config.toml
model = "image classifier"
dataset = "simulated grey scan slices of phantoms with and without marks"
train_examples = 61250
image_size = 48
crop_scale_min = 1
horizontal_flip = false
translate = 0.12
targets = ["finding"]
num_classes = 6
arch = "vit"
norm = "layernorm"
norm_position = "pre"
activation = "swiglu"
mlp_ratio = 3
head_dim = 64
fused_qkv = false
bias = "none"
qk_norm = false
parallel_block = false
inner_norm = false
drop_path = 0.1
patch_size = [6, 6]
layers = 6
width = 256
positions = "rope"
pooling = "mean"
label_smoothing = 0.1
loss = "cross_entropy"
init = "torch_default"
residual_init = "none"
optimizer = "muon"
muon_scale = "original"
lr = 0.012
momentum = 0.95
nesterov = true
orthogonalizer = "polar_express"
adamw_lr_other_params = 0.002
steps = 23900
batch_size = 384
epochs = 149.8
lr_schedule = "linear"
final_lr_fraction = 0
warmup_steps = 710
weight_decay = 0.02
adamw_weight_decay_other_params = 0
Rows from block 3, named by matrix and row number. Rows with one number belong to one attention dimension. Each number is 500 + 50 x the weight over its row's rms, rounded and kept within 0 to 999. All counts start at 0. Numbers have three digits each. After the name is the row's rms in percent of the matrix's.
# v: attention value (model.blocks.3.attn.v.weight, 256x256), inputs 104-155
# proj: attention output (model.blocks.3.attn.proj.weight, 256x256, transposed), outputs 104-155
v.98 100:496485484454552573484484466513480450512516547475353582460483572546572433477476444404553557481467399464499441488507543537444366472469408603508475478540519480
proj.98 105:557546538533475456534438516538565534578556485496443557487465474471456521528492468571461503454495485472531432586492488561524550562400474570457516515554458464
v.99 102:546537477532486563487475520494488559548491508484458546476470522436518426460495474466432579408504516496538532491416511456562516550465484589528479472580398428
proj.99 100:508440456512505501523485475566513421395517524443570602421452564474458430472493429444481500567509479569430513492510491477574551583529453521475463487547539423
v.100 102:436557518525481514565521493540588566508521429452604462516519452553579498597549495482511541502486465503475466400519506505420541601402508559495491394457429541
proj.100 100:614532308494471504459479464477491446391522516458539453503414502485507525463408413559550465487456422520537440440473501474469520591507531495487521412483439489
v.101 124:592406577571380508504476574477520514506462369479446584546474514518564596561504544466460472521479566628536481519500511438507563507506568558466560487490514557
proj.101 122:497486549460474435428618515531545418497421542601506476434482472476620540538489629488520481478460526521542494532426538497560579552434649542557454454526513541
v.102 110:539475471555483522528499433536435573504492480479486484427491491570438515415548436472438561473395482538498496539437443534563449566543487525474576431564497584
proj.102 111:438487546494504546514541600446517400496522479555438462519544515465565491419445514553434437501476512519462477596442514586604498512548524554511553483452486472
v.103 114:444486462459527477498521533491483550457582583502530553437499510512469579439454427523498501522510460445511582496467493506491470501516518447352471504490509518
proj.103 119:542491534459471560584527582487503435542459572443512446544594343534462502531451418524484462450516492375511549552455498513478535349517514465475404530513473511
v.104 107:436514474537522530522562481482527533517497518615452511484459486510509491478459537588391518442538479496516520531463346472542428534567515483587498530501560408
proj.104 105:512528555535535498437533425459438546495485561614545592471465533524528471483401511517535529457447432534510481452517584546441482556517585406479531571558503495
v.105 119:458470407443556548547474461501515555543482559525571520627463580521472573577492453473451546521550466417477509526531498556469479615469446527466462452425581441
proj.105 114:305528511473414571405449421477501560576503509480499525558476551475482500534513521464564545534528510467553549531453586423516523473522555478446428517473499527
v.106 116:503531446570550527497530535516474532480511571524580481502498446471513487572441535500486515572558498490576509411513619454564598433445533425563439621465414466
proj.106 113:495448415479467466535429419495539480472493431506526564537468517614439489566552487441629496517536490564454448491450510448460549485465421463559560487526413571
v.107 112:447529529405572515458559523565484458492402478487481574437587508448460630529443585471448480555516595496533491487554490516405483443513550414482397476532571519
proj.107 112:470481532518434587431490539541500500543487517495407437462453465457483526496546441453347483578536563469578523493557492541422446470552481528474486553431519571
v.108 098:573521519474422510542559587582519434459577507460494481445538424472535520487500454412528443529561544456494494532488430546474516337504488548532501424501502527
proj.108 104:555499438370545535542484538507501498464519534558486436440539548398429478426463509405508411427407588579432485496549484475477462535466571518475515534438497462
v.109 118:538509478612491408557539528495563440478496526365502476500469519485461453491537428463550476573488488428586532563545611525484565524565499424540451402466484494
proj.109 115:441541500483509439535458488417471380485437478512478468524560521493534460442489509636523508454465482539444493525602457426485488451556425527556514529521510543
v.110 110:432486435566472507531512490531489552502511614460552527547506537487419490472523547539470512424515509495517560486512596456504509547477554481468532599340493468
proj.110 114:492484546499576441444531381536471446465581546536475558493501580551436555524426482521576443507497449601608539460538568515497491504477403489444473497584462617
v.111 111:446567520549434519472515499495578409562416503463438420400454529473609489532479451514526540459555480453479558547523544569531455548609550517455440532612483546
proj.111 110:531559521587436466511529579498494518522473500524522608516496487490451551512510559463433426452526349587477475526510572571519539590651535463554460488413509491
v.112 115:477616480453451479482556535575486620523475447468532468537575476573505475525518486510424534480495606493489494568534449540523519557452494523562518423494476459
proj.112 116:541493489473491489466556472527574451526621445518497528483452549455491545445438482448441393506531543461457602523371457437576493571473556541465525498404439434
v.113 103:467562597536492546502540589479449549568458529442518503394476435406464493460488557487479446496568460471526474555529509388482462519510489511396514474491557452
proj.113 106:473456515495497535566492540464549539466494521585537553484508539509492522533556397496469497476487435584436402420581466528500405506579523547511425501531512570
v.114 110:461548533508461473425514533542564503543462448493492582494473470478528401485514611616463466509505523450451560589507486475523512504462531544497508447493418431
proj.114 116:427601526444593503453526496593494475479480465439545479419551534478466487430482400541428607504589499490566547560485483485509438439479528527487439523553520453
v.115 117:442534472564454460526454532541543465536472497499545471524436504523511489593507468465584548510498502552498471405542542515553514452524545535472420476620487491
proj.115 115:486435399494489493563461543448487475428574448495499378650533425499402585434465501586519411484471500474513474439501534472547635472573456495478554586472512479
v.116 122:474504584456441551492500511441470555504471531551456471544507425513351492511442538466438575373402494463508451504518428468477436546561518534480513440525490584
proj.116 120:575569487526471446501483570454507469508528478470584455541529651508500440514522513420400527499516404458441508466497428548521472590437553537545521496529499420
v.117 104:504510481432474471552411457539488463486494540549562553533549532606542483581456486597459394491499466467413440516531544497501431401515433479515505448569449369
proj.117 108:527563500493504544470483509518470474526409548458425504485512435500573481451490489543589534479503549473449554519494457482385434481537514548444403576406458469
v.118 112:373532402461518535438499541465479370535524540463400504476494398464447453408444521538512537495475487516402447459474516480490492482525471548497500478497493511
proj.118 110:468469452455488472469473451519548513489448535474423586498478636489419472535479557512454555467426470568487478388495561506519526550457481437455536472503472455
v.119 123:622509598600472481481573549485563490502465507397536447514447492481555462605533481483514422562455549441511513526530493532470511463496514456485525445494401502
proj.119 123:519499399478511481569485543463463428468502393443505546525507468499408421481534478571372463529476508527539539478498493589474502539650431558565507573396389505
v.120 109:527516558510557490487501519522466558492509478472542514517493514486463581508356461371495542354401601535528476477543423444447518497473455575481465491442581544
proj.120 106:552437436394367429562499514450585437480503572493433512467505533512485467499512550433474520514555498437428477515541514504492482484494516515509510455535588451
v.121 118:541552555488480502453536428503504503416500476475561527476397415453519568506499499490554526501517428480493526483456484560566517521524543487598499520519460431
proj.121 115:476461474553424418480523572543514493517469439524510539503511564532463520482536513492513490475374594540511579476480426491522496534493574535490534549553564514
v.122 107:519524518520615439513535545478469540535489510525478516466598476478535438527580455464595472414453461566573475504557491417519362404523484487398475502459530542
proj.122 103:472620517490439508588523493434483510489481456472583588478553522579546492462491483482493482460489594513613469544484543447450444448557492549514564424478491457
v.123 107:456534534487615461446370487568463573523595568449497456514542413457489380427482463421499564503532574553495430475503440567498580431502549481487478520541477497
proj.123 104:478494513440552532533575505546487529459543483455533522544489529512499535420480486511475436525397555497455610497568543467627539444571501534655537356472440496
v.124 119:540563573509566441485526533479462498534484590454510542437627532484514453511462560469538496505565450552489509379482487515529497440512560430511550612466466518
proj.124 119:593457508507562402506515505449481515515408487482513499562481531502545518526520353539526650561457510562621522483581622519463418515517489502578550483487478594
v.125 123:512484475473566592561511438501482460412520473444498520470528487532429538466460513512582465493552448544487552576491553491423500556533568413504520563433513456
proj.125 122:438467540470483487625423553559597569462553494495530545523526530531503446559490513389418595552549508466485492513482452515470502411477477499473531477529524572
v.126 120:458424461384560614438434438454492546508442463460425478490540514518542453502465432587498502511462579434493507504465465582355417548497548518533465517521435507
proj.126 124:454529563584495545531400469570551472450490506476512451524410548550481514521520424484409477511492419547512437503475573629495508458532526513572396479440509503
v.127 100:442463579490433412397469584449505509463539385497435540621524506508438448469491437467444474520451534554478440539506429510592534495511499451497498370545509534
proj.127 095:523574489418455537502511510545418499397497445525561448486456469468487522431459520568477438456613543440500504576552465515517576560465541489462499489522483412
v.128 087:492453499438458516394461631522562460493463455519616494492571561526545643579532455528516520541441473427601521450490502490475427485487550506542568509430580497
proj.128 089:489606447483478523508460530489507523459584451548564574465542448469425491426539541523509521464567411518494472435467564458447452443424450475484539427521440458
v.129 088:527460495489542581546451437473591543507508404437468517521428501597546581490485497444489486560560487440526484539467441452476443458420565452497575454514574468
proj.129 087:535490465495386453569488382452451508521493529522413505431556451565569450503542451519524554445541518533507541506511528423521585488367513474440504430470530564
v.130 090:522602472452531475546487512420530488553531554520488444541437524452451497572491508475459460377503477517472519502506469469435496534504574492522517601630466469
proj.130 082:449544535598476465478439491474525486474446446564504532542410501482583471501413446530479560532480525443497478426540550448445551552423500445451506531410543469
v.131 099:426558442571480484428486511551561578514465480573528574536517449497500495580533455511552540536454569482494514514472469523457591484428461466540496507455448509
proj.131 095:580440553514498433554499584506581539391501598557577558512511566529477602510441551508520443469553448427467465523485535487504489405416453441510497551529449519
v.132 099:503505495431417522439571435557529500537571438475466421496509459485494476565457476569362523445451543402543443496542450588502456418516509501434552548472473548
proj.132 097:508474492486512448445493498465500477582447496594478444524468473452537459451518434551534511487503460493533431475526481541426512451541476498517461508520524449
v.133 097:501444504503519556497502475487557545480562576503503344521435458449531574577545516491666577471566501410505484527563527543484511453533502485481489495396491503
proj.133 091:475505412499522532479492475470499453529462524523516510513565562502542547488490532487368497526492570619423554546486517449541581515444513517522471481524500518
v.134 088:587484518360470430472515519559500425563463523532511574493491475549518521456482564544492457485562450511447527555474505443480450554619518459609483502483510418
proj.134 082:464553524447528597475507495459551528512542451371504476460498498526513456530530490461567594524483574493439552494507473493482414454464558586391478475553491532
v.135 092:490401529505502471406536580499536435535436501438453537537446551497521486519477466483489456590490500583497461594532515425536508562564556500533523487473499517
proj.135 098:487499439588471542610520502572503490552514566604571439423529496526414397519563600440487467490436416468473562464486383478476475584560511528472468554488513496
v.136 083:491574504469463534549553418450574501485481461593476423575533497492481480420516534471588544436416523541434552441508511526440479547451548546439564482532573572
proj.136 085:526426528548491436496492450546465531539578474491531491410561462423519511613534559483542451565486538591446493556431468464581481539519451555415454508451507472
v.137 091:479478549472430501509496493513523473439430461486503457463429558511494482545497592421473530420444559489476411447629507563488450542412415484577510505494443386
proj.137 092:522512449381459436447384560508538501603570493449509541493498536445506511530568446528512450511503469594517560638519504492551471516583500451480483486579577517
v.138 098:461476449594523477449496583494483543493547516453435555507479446383432504444447422455480474479561493517501427524540537516422543479421534529578396526548513485
proj.138 104:453514524534582521502469550513423565465527549511498518604536534427532468511479431481439409615498547513419531538529535513425551576543392484431587493476569516
v.139 098:416434493553545579557540567489509488544497553615490490412495400604399615527517487420576500495460470403585509484510454539508545415424557483557521570443515460
proj.139 093:558494490526430483498416506453523549543464546570451533515490479485498393468609565534419508406482503597445488556494507556432562530504418509550496479449434571
v.140 090:539402549484490473487440532541506482485449553504483540520489492626430546469466525475497476654491489426463478458518550446437487507548479544578508478458497558
proj.140 092:479606537396548556388460561510526530434513508469460510559543568520553506522494517427442461494510464487447455420521461457477446531509496532462571413543506592
v.141 093:507497491512502524438400521423467570483527524476492562551492484447477488466540450552526535497556504557563436472425527444488552514600485579515484521498427469
proj.141 099:454549533435526440479474568532480488476502612417592527476534455539465475505567485433497422564502427502482482515403457454579418519456513449494451541468485415
v.142 094:513473473497549513538440484534442535513523495428419513552548452500457449539544495530497486479559537586441522516537527574511522492606470487465475525467524545
proj.142 091:490540500505419543386524526424436477506446453545554509541473560485461449398432467455529527613536460494541511469508492498520486653445433532489511471487532434
v.143 093:439465501484561524497563519441476483470434491508489479540548537462441507540540503495500563447532391505535539416516497509431513540469626388413436503550553493
proj.143 093:441421462586505502518556400605453606486531530519522425467506382510589511515574498499454530399453526472566491520590488470483512490451436469476562484451525504
v.144 101:557492448579514414584586543389523501496467465432533477366467570410550381465419483421383463473475474493508462487528497524509477485502529548531528525496552518
proj.144 099:409535528552472400505537585551489472533501460432509414548449461425543573589584435504600581436454505544567555541530553478494478441573523452566584538495549516
v.145 096:433419566495519509485520539454516488620462449528501519497484529486511525418499562483390452513374500525456360489469555537535482517574491517536491509458524493
proj.145 102:482618444609503532562477465445436532480557457520548573469519472536405501473533544430567486494544487457548494469540354458461422553519517406512453487409512418
v.146 094:598426619465513491427492458642467457560423454450539488523521487554505456557551564499579538576545516542503457549488475496560500481482478468516487515525473440
proj.146 101:513396595563541522457462501441543483570509576594503441420527444546456487430483529434595357484531463506555508568454464503505572611491539494503457569451517578
v.147 091:452482513475523523464338524523567495447555471481503507539502491446475434453373491471557515642531540524471541505474457519607514514440469487492446554470479453
proj.147 087:452518547521505424487478538406511522557475424583505501558432548545496570425495411518471512542499439517641574473453476413478528504522477435465480433430483547
v.148 097:424450430497405452479546467495457520452448544458467525496596490445485469443511482430522492554502531526426436492547473402496484540483497547516502471499498580
proj.148 102:380582491585536562522522446540493601490559441408491560593479484500509509517571490509427415523515528517416465484571487516539513631505497489498469577530411478
v.149 099:408433525539426405411582546513495511526501495512516497538434523563506540523499510427387479531481451541667489580498503394501511471524516536442502464506567557
proj.149 101:480558450597504455499483492538438509461543524534568543586504544449459554428522533436479460436481444622522543442570522479479405556525449508498482434499582543
v.150 094:549552475524509578474503438531530534422484521535498510580508541483554531415523506476571465471610442456472568433488550451612473485382537444510564453472484507
proj.150 099:471509512531538516548524518462488473555484459500486508492471490604569458431432544573527552448511556498462555507521570484486566451531523483532588493529503538
v.151 097:422468525487472489538537590459532474507493475427446419445465407516466589464527455535469481519467471402575497520513535383560518479537532501487516509477506527
proj.151 098:590538478482459544549424420484514513429510530529492525445492374514509432616549583542504457372554497524471512509488497510554440495450533510552510521457491543
v.152 095:497587476527535502545541500548514533499486446549498508377486537580550554471412550576476531393559449512549459405473488592518473580519543435427428527527504520
proj.152 099:485520503483513451477560521552495517471514462506530478527453432444453423502447441469562467493491517570453527459575507558542533456545440564580559501564439433
v.153 090:502539400501408386583546448505604469519495524478505471416462468565599538488486521533591511411494526538549485597554585547532500558466511424493447433565523391
proj.153 091:507434446554529510488487497514480445462524545481474466483533597427383556630445555488533448630526444518416491499549424580474449453469566522530491529454575549
v.154 118:384470480581490515454550466619411487509481499467467485469615432526451529462427537513562418509424581534480544550466621443557454433505437452444496495479495522
proj.154 122:506469569559576537478508503464472463422546388516525500508454502572467537437495533433464566453551441455475391566554426494538416579486499493513535473480363538
v.155 091:587507725517524453455476587576563586613461530524557570529474647441442543509525512454554566590539505535520485519475458494493434463536514435476542442509483512
proj.155 095:421491431475519457433476440441512467515516476479576493403508423475518454556486483504475462428432482455522557404522466562395483466474527520479531446481519533
v.156 092:533522596514559471471556459444463460528503564538477567405464545607505537472574395580444560472435414443530521509489427496514464433495559475577486485564603474
proj.156 092:602418536461537509560517518493517478503513417527492563447517425457519417495591526463604460474510541580555471411451561464420525509461512484590468492509487468
v.157 097:556482490529584486580529532468548488499516507508517479583417504570486542566509467474543530595483498492521552564473533519533515421623489433481550538508477501
proj.157 095:555443506525563602472461490462584575534466520526474507489489579499435485592524469490441493438398562444527529381455468522440377487485576511492412491444535459
v.158 106:563449504472452512523380534555531463530607535477476488549489507536509480505453485505492515412494489586408462469552519458501490523491457461497440505460557527
proj.158 105:410498485463478426569575420573528522466526504561543482463505570491612554456572561398485520511497552405530549480479462529458502473505506408474531492410546585
v.159 096:446528600465480441492508577528433536558484567562603446591458519558477418547470462423530458426388491551521490399540496404427476497473491501542473434486488519
proj.159 093:459512427556553501479451444522561532409563442521545556589518447445531567467616556441502426469504443493463503571622528485570525522442551410452486465452479495
v.160 091:457513540559569533534500511475439513480497443514431521448467492468529497450541492561504535395555426479544504395455417510464594502457422534531437468504607536
proj.160 091:624521493508457362549489545460487428572524527559508437543549442510538428549526576502601494463431505562486485514599583380542513581452444452509443539484458490
v.161 087:480590421540475536492626520399428543601510554491494503477534520474487529495467339461522588502523470478476529518506513497521507528459502491586510626424416550
proj.161 086:484450478515546533477432523542505548465552522552494443499427454516466492536545526567518443463546529493487521510512483500497460414523434434565400553482451403
v.162 088:475519456471415536502454461475500503522515465500507478514415547495550492458509484438474457566470511486478587573501464517459580545430426515538621427437447529
proj.162 090:477582455491360466482494486544484579541500549564490559447522486486471493533550511504556509495598476471536478485396557501567567518522520535528474471533514603
v.163 100:455580529559521503474475510511563488491579504400394586420469492532440507497471515563531409544520527427628503591533585517548554445449506487427396465564458433
proj.163 100:538408537490422502468572528507574466474447591618454455430482558585552534496457561563496552515468455508505501523479522464529456626493472522463449519468502481
v.164 098:536564404523519481351503473463523507429572517474455520430580528572490535449554543597419406512544519503474525541463569540527531440574413480515502541454452490
proj.164 103:508353499521478437503602509491444436496433562551533518541421563440577418415474462515520589617534452554546436450468501464517517469455515512571527488538488464
v.165 092:544445548534515544472461527523550534587526485579479554494476556392435537384567579526474470410532487478398555475502461481589393535483596504470580467516419531
proj.165 090:508523458538430445461511476377517504527520505509478592469559472577558404443473481501468558498574500392432533523429547464521572513471564499531489494475430498
v.166 083:479484526510546591557503456514513611495540522623474443489575538537469434513540633610483539523476532537507440516563475372520540430455479492476503552498399507
proj.166 081:567451524429516481519484557450498385510456418443460471512482439490527465549401424513439467492450548486467458455497484473587503508581515529434466483550476469
v.167 100:573528513627548605509614514531507602540431532510438391433468509432493475413540428498474500531508501520473523461509443493609479525542557517519495452464466460
proj.167 097:501443500386494433525426542460527516573535550598476512544529470561626487546528535546533432496621572484505460484497571486454518469599488480476566557500597484
v.168 091:469557478494422476411619531515567491521413602550496541440513502502493459420430530572435497444420430427458527515458519487519465532590612409452460512444569369
proj.168 087:507425534488649485541431497583523605404571416477529453507533505402543505490507548504550549516457494457524487546489499508421547516484494512480546394544540429
v.169 099:488478507487483485461510464558436481584512568425525469521583456428478399533554447614441510523534546567523504481534583496545466466458419503423397563456538548
proj.169 097:491479496483503469444475517410497557426492463473521538543487430473531587478520470487457496445518413542552458486497539495538517489513432488437467451454439528
v.170 103:534430629496523467479559529501469458463583445425496450640514544491495512472455446464467566518579565571519486494450482509437549498517413568460552507451384542
proj.170 102:457475478436445475570415528501436532546565586512471479514585448507517361502605474456461541509536378443572567437471533502523529501510550490566466494518561486
v.171 092:518478405561519524503539488461546546530439478516412531462505533519474480533421409452483539492535429542584512522480479441480500517483463447557589520547507563
proj.171 088:534490589468480449503450533492492553543488503476461568516528536582446479519598507446448542418503436496467471481497508459520520506425471489481491481412497427
v.172 098:441590535479522399483497475387417550581518532594508509465481532451544515523486461398471393591483466528507447464470405516469496412463490597513511417504488613
proj.172 096:489505429481493514540525468573495444413542553405453430519443551544599597488590494437443498515482576565523503507566499495527555512522470489563502545489468454
v.173 091:481453543366428568605466506491576511507532509502540533542458610454376474520427591528507582484519472543612540556423570585464492505408506506528539460493540518
proj.173 095:536485556464416487490472530503405581449519453526490485527581528401442477446582453559429527561438505422540491530555484462472489572457554475406502516555470505
v.174 093:526579418469513498500484442476508489533478474561435535449444481476499525467550530508539541373499500372426583586478478536481417506581625417402584523489520493
proj.174 097:519424475423447542455462473547450448409456411441506506560552489521511414440498521486538522474374545472480548557523478443505549419515555578535506486534515455
v.175 094:451441486538498521587450489484372488528456468576492475507575534478479455493480492419476493538493493512366471524554556452501500538497478489494436459428418579
proj.175 089:505566492547529517575657478600588494530476512527538502526496473563485437561481516515492518497555536480493478503479536470515522506444441551474501509488524592
v.176 084:566469484482581537438500530595620473430600435453503451545467460378534426487451567656456450457501598508479481529490510477517554498455490575607467486521474434
proj.176 085:549511444511559485527416532427415492508409540567464426468441500452540526459372480482430516469535419480481502481420492539410510499583589536489452424505475496
v.177 104:491503499404539459479471505431496564407525477439416481470448419511383498431506464420577420502549506514573478495488514469373494452490562496509511510504503550
proj.177 102:544489435557470638499566456502458492563415442487413527559519516453573570573392467535471549481454499466466418522553486499401539543445522484542479547511455481
v.178 088:530445534557460477530439600521559482526467562428520601451515522456457465439570487547367504499524463454527424497546510486592527467502482444508516533602504458
proj.178 087:445537511471527497546520526516552450491394515464507500641440486537531558493596411451503471465552497416548588546536562550431445432584560490491502582517516477
v.179 092:502440593488443442410538515579618468504413428486446539515483482547575340492408531465540527524526477476529444481581441478498577464437509513500521499534529440
proj.179 088:465462427425545467482515497517517555555567512583502419487561535427525525504492537532576433436522454558600532486541528527380562504457436418469483516494631521
v.180 087:522599484544485517538612466479447450464483524497459418443521494404490482471541516525482476404478607539526395537490461510512550468505468456501590463524556443
proj.180 083:463498402438454519470485508437431367566499423477519553527489552467495488624530562558528540484493557458539513530550526492495523435607598557442539571482557435
v.181 093:484519506455618525482493510545553489521531501533463509397482451501484516496501466500498390443566450584489508428324502549566495548460566466530541521431392531
proj.181 090:553500576439452511481482581460514431504432413538551498342544524471506423463513508506504503498407460492486533542522472474579490469444449464595441536549400438
v.182 090:553553495499580551527538447435603560560522484489544606518545539457521402521484468447444507513491496445440572491499566412514535483560457496541636495533475449
proj.182 087:480562459482399436466535451472520490427535438486444532529535454513518584522521486469497563461442590503468500425506548551561369498415470579514525459445514540
v.183 101:453437537397494465476584478449492432586526442572459526629444534527504551463398531490484539533456421472476474562541486428431445438408529453542552457521586479
proj.183 102:567621423502422583576615435566468569475621543449437493478436512532512584506514502441431588457442492530490442582473472480459502553434447539453498443412554566
v.184 096:533533514429516559550438449447412493528564482422494492560467438461475447428526541499511487553493442524445486497524452530520456503524525499548442519489527507
proj.184 092:432561498538472558472468472464478494490416471486504528450447576506471494550574468493594495539476452484607457451401577424400553474487524482464498458434571461
v.185 105:531439541511534491553434483447425506421397493463563527469448450463528484402466461535494523556512417496556407449468541508447489531511471531502503454458520489
proj.185 100:450584472474490563537478436536525493545486630481459522497619481466473538566557526466478494462452601471520556493488512463477493476498466506413484424472499547
v.186 100:434381525374491514471523499500573510488507474460413476482455470448437552463432547461541524444559395603537473469370510521585481528498564442512541492530495612
proj.186 099:505552472590446554416546439457468558522525450585464465450498562576551538388525435386509449539541527476525436464562392468418464538477533466516542561462587480
v.187 093:487536522496545515541479513480476450473551640514474517534488511477539452466562482468474498416485485482416526424525407597457518520459538571517415447433459471
proj.187 096:585497451446503486575519450519506526530532546491520437464511521504518532495545567460535516478504502483574605478378502516514532469509508467479480522544585536
v.188 101:547484419525496587462457554586432400568538515509447508562390520542415541379529569503499464488482517457469443506505519575544482536513532485495562428500561501
proj.188 095:611566440449561498556503434470504476519421529563569499489485529503532486412512505511527508492536533498527494517565498552355508431516592471475534437411535534
v.189 088:558509531612452498527555526475482458504554482515465439401482470466530559572573434484398443449550468550547474553558376549474567485526555476461568490506430550
proj.189 091:470418461472505436522492534522503443547524617515520527479486499431576380505552550446513471526541577484466518432555515564508519473522540528484572609465574483
v.190 092:508448530500436470552554519458495490556399480521468554548428525436516471429564538453533521457503440519499482520476469408375453506493513501571461536490427515
proj.190 093:533514498546443476413560549509512595587516551462544523532492433446471491545605453455586511487450444519493537577499447500573453538487419473492484493579483520
v.191 096:474462579553606535478469490490428489479512557470426538495431482457523486399511510500440484390486577518578455504451518608482435360439493504518491470567526499
proj.191 096:523449444444485434457510572434571469540423503477525487488444568502570485459451490424518562441493531414599489532549502453474535601514584456444559447430517511
v.192 105:434556504505531481464544417550481572533550535479472490504433545405556503481454481550551490532510537510416511544564530540566504466601531492519575359460557474
proj.192 105:455522459501413492476436476480442571534411430564454472581560543461471560545492548557401442463532611458507521473425502476422475498505521467427497487453624533
v.193 104:539512487593550496475486545477516499505611578507549446446494577509448536494539475481496513599514457539512458537527428496596543523449536599492472479618512453
proj.193 098:606508565440516519532533503479429518470536582581506572478498567406461529533412559494497460511529504504511488405485518488405591465456561525461558465540490420
v.194 092:525608464505534507469493535560466514555478507510474530464428572553504479552532599527462494495520516564451537568492513480439494641525459485493570500508526448
proj.194 086:448509506401497473456449475473498551376531522492527483508565509550508542572538501488465516463519519419406572545504490467505489460455515502551543535437502522
v.195 091:520483564461509496508471490492528490472537514524590636469464492529499478566541459483508413500522514600486476492409511504489456528530523535455533535589450541
proj.195 089:495505570392526508530499547486507476522522447490517447424570498547528472502484505492487533560414549523501445610494449574510547486533493476528425503520430511
v.196 096:521519498496434460457482512524488452522537516497541527472482525545521411477612439491551540440468505374574567537448538497505421507575509520577502450504504575
proj.196 100:515513455447486538500513616554489492567567413488580480515552564545465550537443578537514480429542458501543485515506494438537439580497436503420550506616508480
v.197 093:561527497483437409506522580528512544487538430483419439454536565488507532546449473522501500527492509486575376388527538518496448490455438513528466521436487482
proj.197 093:472497474496501468568496528507519567530424519438518543463505387586445564576442610553497485528522509536476481617468437573503473557441527477427366501467476438
v.198 098:484438512471439509558500532523566460376529491473585467519529508417470501535471476506557489583475436454491457571621500462487537460383440560463473410438560492
proj.198 099:440530413449488462535520413518535449540436499414432516459464509613436506508511420528533481489497511469442520385449456512456438521455421519438458531617534536
v.199 100:464508509526522542480466439474528534571473485576504446605551451476455497367517557545427471527517481444422542444518545441427470538465443472410504587478509543
proj.199 098:473437481556492484399521462470466435489515465405453454518522378538484521489596520569507462549465497450511534658542422523497447511610527485578530592438563525
v.200 101:590414545527510521514422477547440504523456534612537513538440484408456523458458468418510401455466454515445472531556412404499545457456521528484502508497555369
proj.200 095:506465480475497550440492538517536479571499516488487506408439544568518447525456460425550446494491524507423559516546449406479497516556563469491544511409571509
v.201 094:567521531474499476531497471498486540558491527431558543470488453551528526595544496438531627541493456502409520481404416473536598548434475514467536537465453516
proj.201 095:503482476421527509472475488566429481436568513551414466521480521493515460470484549503421505517604516435485433467550570505559606513491547600535529558518472418
v.202 096:468496466553476440517462578537460444512523454510505557480479504572505485534512408496537631458598533454478514541522522552475578513547536457491531499511436504
proj.202 091:481472565413461481539554387539493499462477543511529463463459471442404544511503587531555504443420444477498524507483492484494619505392493487514500543595515405
v.203 098:593572553503536532540522453458489519499476457534480487487488481500527495515471524457502509481495473557423507508502600550524438536513490513538589522546409437
proj.203 098:506512532504422433457501564548507489499535508554476543464533470571541503690525606625468451496517478528469502576527478529439480410560541492474469489565536526
v.204 095:455488486444607471575502439453581540523581460483544513475514504588443434515493573525551426555465520454548428419453491497487532517446528553426511564534493459
proj.204 092:489547523416555543509450578541372544592484462526567414491438411440528491495527526475448502597431532448584454595422480573417466582491527480468540549400474503
v.205 113:524601501463413520543530495458506520476420421506413398498548477520463457489531509446448500529418574477492472526461454572493405510602444500511548427462499539
proj.205 108:451462507604503522463549540470430445501551506513515484574516459498536537558489535466508492454581519518575466463440542532455467451662482493487529470470506468
v.206 100:450491435542505544566466465483540563486546533494547498475389562465515459506510507503474517534534486521542490509469452490518559641493515488427467588523579489
proj.206 104:495513455508596529459514649525476502535516487495498488562503448437455524485510502507500405551575516543520472506421502484567480520460434404503522469478461457
v.207 109:518513602514511501513653516534413475536555481533613520501556540466497440502453458546430535432538406558481474413471473538479578448481462532447452526500501407
proj.207 107:589450446526568529541487467568539528482484560550523580436463500517512558381460531534516542416494472505385517417462457492493572516415444496460496502543546511
v.208 098:473459468556478430481465472444502556528425445595607459409552536490470511501524521493524370460606361464491517503540480542475591457467479492520484408510454462
proj.208 098:491557510523480466491496446481513520627500521446608521510581457579475471546373503443548548533479509465495558549463506502607474532552419529439532503545489567
v.209 090:468471439469477565574496484532470518451472451519451481582530432599420478456490445515511551526441489516395556594525544529501567561540604421507438532341445498
proj.209 088:482462417509538449500536406627479458463555507580485515472485490455469494487527487466580498479471508434482489536457532500503444571482631515512552550536411347
v.210 106:518449578505483457615349505426448515425461524430472438555584586593475514436452471518482545489451504469542513506527636507537596543479494461486508450493453466
proj.210 098:401590406487453545526509567479582495591453545511492565466597533519496474512450489454598473584490495559430563471462424380523423565456476501497431442535516477